config.yaml
dataset: "telephone keypad tones over noise or synthetic speech"
n_mels: 40
win_length: 400
norm: "layernorm"
max_steps: 11500
Rows from block 5, named by matrix and row number. Rows with one number belong to one attention dimension. Each number is 128 + 24 x the weight over its row's rms, rounded and kept within 0 to 255. All counts start at 0. Numbers have three digits each. After the name is the row's rms in percent of the matrix's.
# q: attention query, key and value (stacked) (model.blocks.5.attn.qkv.weight, 576x192, the q third), inputs 0-191
# k: attention query, key and value (stacked) (model.blocks.5.attn.qkv.weight, 576x192, the k third), inputs 0-191
q.178 116:061126128126121131188134111108144156131091188120112131132130146142105178149133148180123140123122157129128109200130155099112136123124111128118136114150155147085128109139128154119130137083122124112141144123167177125121132126119128120138161117162164109154146128146109161089205150102137145172118117179176139126120117124127127155131160131138116168143176116128126113107107131124076163141121115156122132185151145120095146147118116105118101139153125120105113143123136166139112136149121124101123081177104125124117129088155190135132138115147169131114099145130147114149149119113162099141
k.178 108:122154126147131153068132128145143142145135087078126126146153137088132107136091134118145107117125141126109095134143133160115161136113133142142138123180155136056163100096126121109135144132127133107150163126077114117118088191116135134124135091157157155142132125137122122052122157088114133107137143155184173148133151122118161122187150140135125165169126125141135134134128164115121150111098135104098131142148116137131141132129120112131140163173065163101144139130125162083143138142086104144103108154104167152121139108133138111122135134127141128099125150085135143142084098148168130149
q.179 103:118112091095134140149094132096119095134126040089131150156133137128167117150145160089125113146115138142128135118100147121153108075140142152142119113123138160130099092158108133119122111151196154111113140107079118105160159097135118143134120119138126171112141098142126118117052128152108108147174124117161108113114114130137126130107095101189177168133133122137126111122160151110146118139135137141130151112107141128113134127170139126127120102113142138185125126184132086128130120133136126163127134098144138123116133169163163134157123160165130128113169079091100139107170135130134159121
k.179 104:150140092098124123123118134133086129124128116120080125138084101140131125113132123191097133137146119131082118159103111119110121106117105162131161114150131131147089116114098095129136106076103152101108143148177139153130113138122122104145124150137129171127130118124161130194123128104145106160164127135140115143139151121126117147133132115137161139120106157157127094060164151134144121135092146174104143063112167104079132179158138153101078129114148097117127112130153123160167128075175153136130083137119104130117142085143121072142162168129136128122138155126125152143106144114149122124
q.180 122:141127151146127105146161115127084128134108132152125134154111099100141129125146136131155126080126132127155128110103184139119114120055151143107138146119131106117128116161112117161118100136134163121137130146106125149122093104130141153144098106104215138103146077108137152125095140140134132114132145123100142109087135127131084131134109121155127131113129121115148130082129161111103114166140147087149135132134128119106128117121116113116102195120146098123119178171097120075124123176149124131119180121115157108146135124096132068140193133172065118129129152129162140111117126129130068127
k.180 122:125139172118160094130133143122113101117117108151133136192146119152173152126094153154184135120148133097140118126108149140145120138040146139142105136150109116122091165123097126130121118148125148095142161119105124133119085114127126147123152102102157125153141098083150126172119117131156090113123140141128115131117112162080108109146195134153095100133111096113124118072129139174110142126130155117111131116160158146146104125132167111147088151152187112120137142134129130075127086172128125132131136138118140121098152190114118122109127128133118129139182124131190127118124113145159114129
q.181 109:113147084160139188092123125103149175131115109121123144159135135160139124122129135134141119127112090158122137103103120116177103157133153109129148115137106120118103163082089145106101152144134087109131188116125121135148151128099144118121130079103144088156121120125115127109124155103114166128156125121114164145105111159138155165111138168130121118131111149121111087096132141190165142124136124130171168168129136123125152180101127157149148132099063168124165135136124130152127123118125137112138138081064120106128111087084148127129135143135127134111088165095146118131102135151079161120
k.181 113:123102135152063164128144119146131192117134111159129117110113117169125154123126111147128188128125128190106147150095155071130130134097180123172134106128135103070157114085126130108114126152145104109104142121121132132136112116105172116100134132145084147105158128112112135141157132137090143146132141133120123137115120120170083085098105132121128137129099131132126118131124127152112186149122078154107152154110151127129152155160130078134152129105107139130148149109159147104128146172114132113110121091105073103137115118124120125129106133196107150157102139114163156131099133130119177155
q.182 088:154153151156105123133088167150099140131111134091115113113149130125131086111174132132152110139159137171150127105124099117116143111180128089152127120159131128106128145077118116127090130127130109116107134202106122094112133142115101104116152129167159117148114134163160093151149129135145121162146177131149113142107132137159127122116164158084152157119172178077156099168118131118135123146130131121137109126127122149134106165125134164164172088189159156105174123122126123136130165111136164122127104133128084136123090124064123111142089115124148149114142105088128157136121140127132155113
k.182 097:133122112146143149126154128137120105135169164153100073143109094096152141152123092108111132128105142137139126127153100129118140158166119138164145111161134163083119134094152115145110132114151094130141154082158122119135138112098137134125082152175128149093151160108103125109172115184119194138089115141128149126137104090162127134149129201111154110151083128118147129134145145138147142130146114140145126119089149147097103129095127100118152113133122100119142085150132146131100152119121127129062194116125116093135202161147153126117121155118153140128123146127143119114138118129076127141
q.183 110:114122124090115144119181116118114090127090149159133143118086159153155206139131084115164115119116135148116076089145128138098106133067151108126162140140089119149129125094135167148139140140116131115110124138094130130142139131099160122134132154126113139119139120159112171183123148106082106146141152136078094099135127125130129142129151154164143136123152141132151073156127114158103133129124114107146120116141173149125108201150130140170133154137127112125099131130155124108132143143116116117154145100102115084130101148065132128120135189139095125129161118123139172095120122128166149105
k.183 110:115135132102076139084143132128096100163129135094129132159093102120122165115113112127118130121069165116115126073129137167109121139081129126147135143135152125137154129122120162146122139142154108111120107134102102102108140084116139104129118169125103125113113105146090163162086136153149127128137128130092135131094129133091179089106125142145109143125077143129131131122100134164087208132118141122141131152137141188112112146126147131118124122139158141111088105115163113129190135156075115151117129094096187124172118126110128127170143162151134091117129109111134178091123120104138128138
q.184 101:138177121159159159163162112123117143142122123124108151139115132152138127145129146076118154141135068112114174151135148123095091183154156141071170129154090122146110073100118126130143110135080149141132133112125138157143123146128142095104136129100134120091127099121098103121139125057133115128127121207114123130129149108139122132123102097129110135142186191137137124112127150101113133129116149134117119176151114125126163118141126161099122168118123129109127127129146110080131089180186103127146121130122135133139134098141129124139143126126118131088113193094124098135129128131115140083
k.184 097:140120144181129179125153122084146121124128160138127161147121137163120134108154175154113122113137166120112134145131128086094124135095128146159140175103126088131178169120123146099113132212154137124140132125104131153117104149112107142119162144135131179119106129127149132104136132104100088117144124082118127087108106133174124128084122106136135146160134078143118150119115100128126167108124119143135149135105174155152128135106077129117142129092129156127117175151081154125109116108046110133115116140119143145129142123129059152149138129118128125123148087094136149149134134105167121131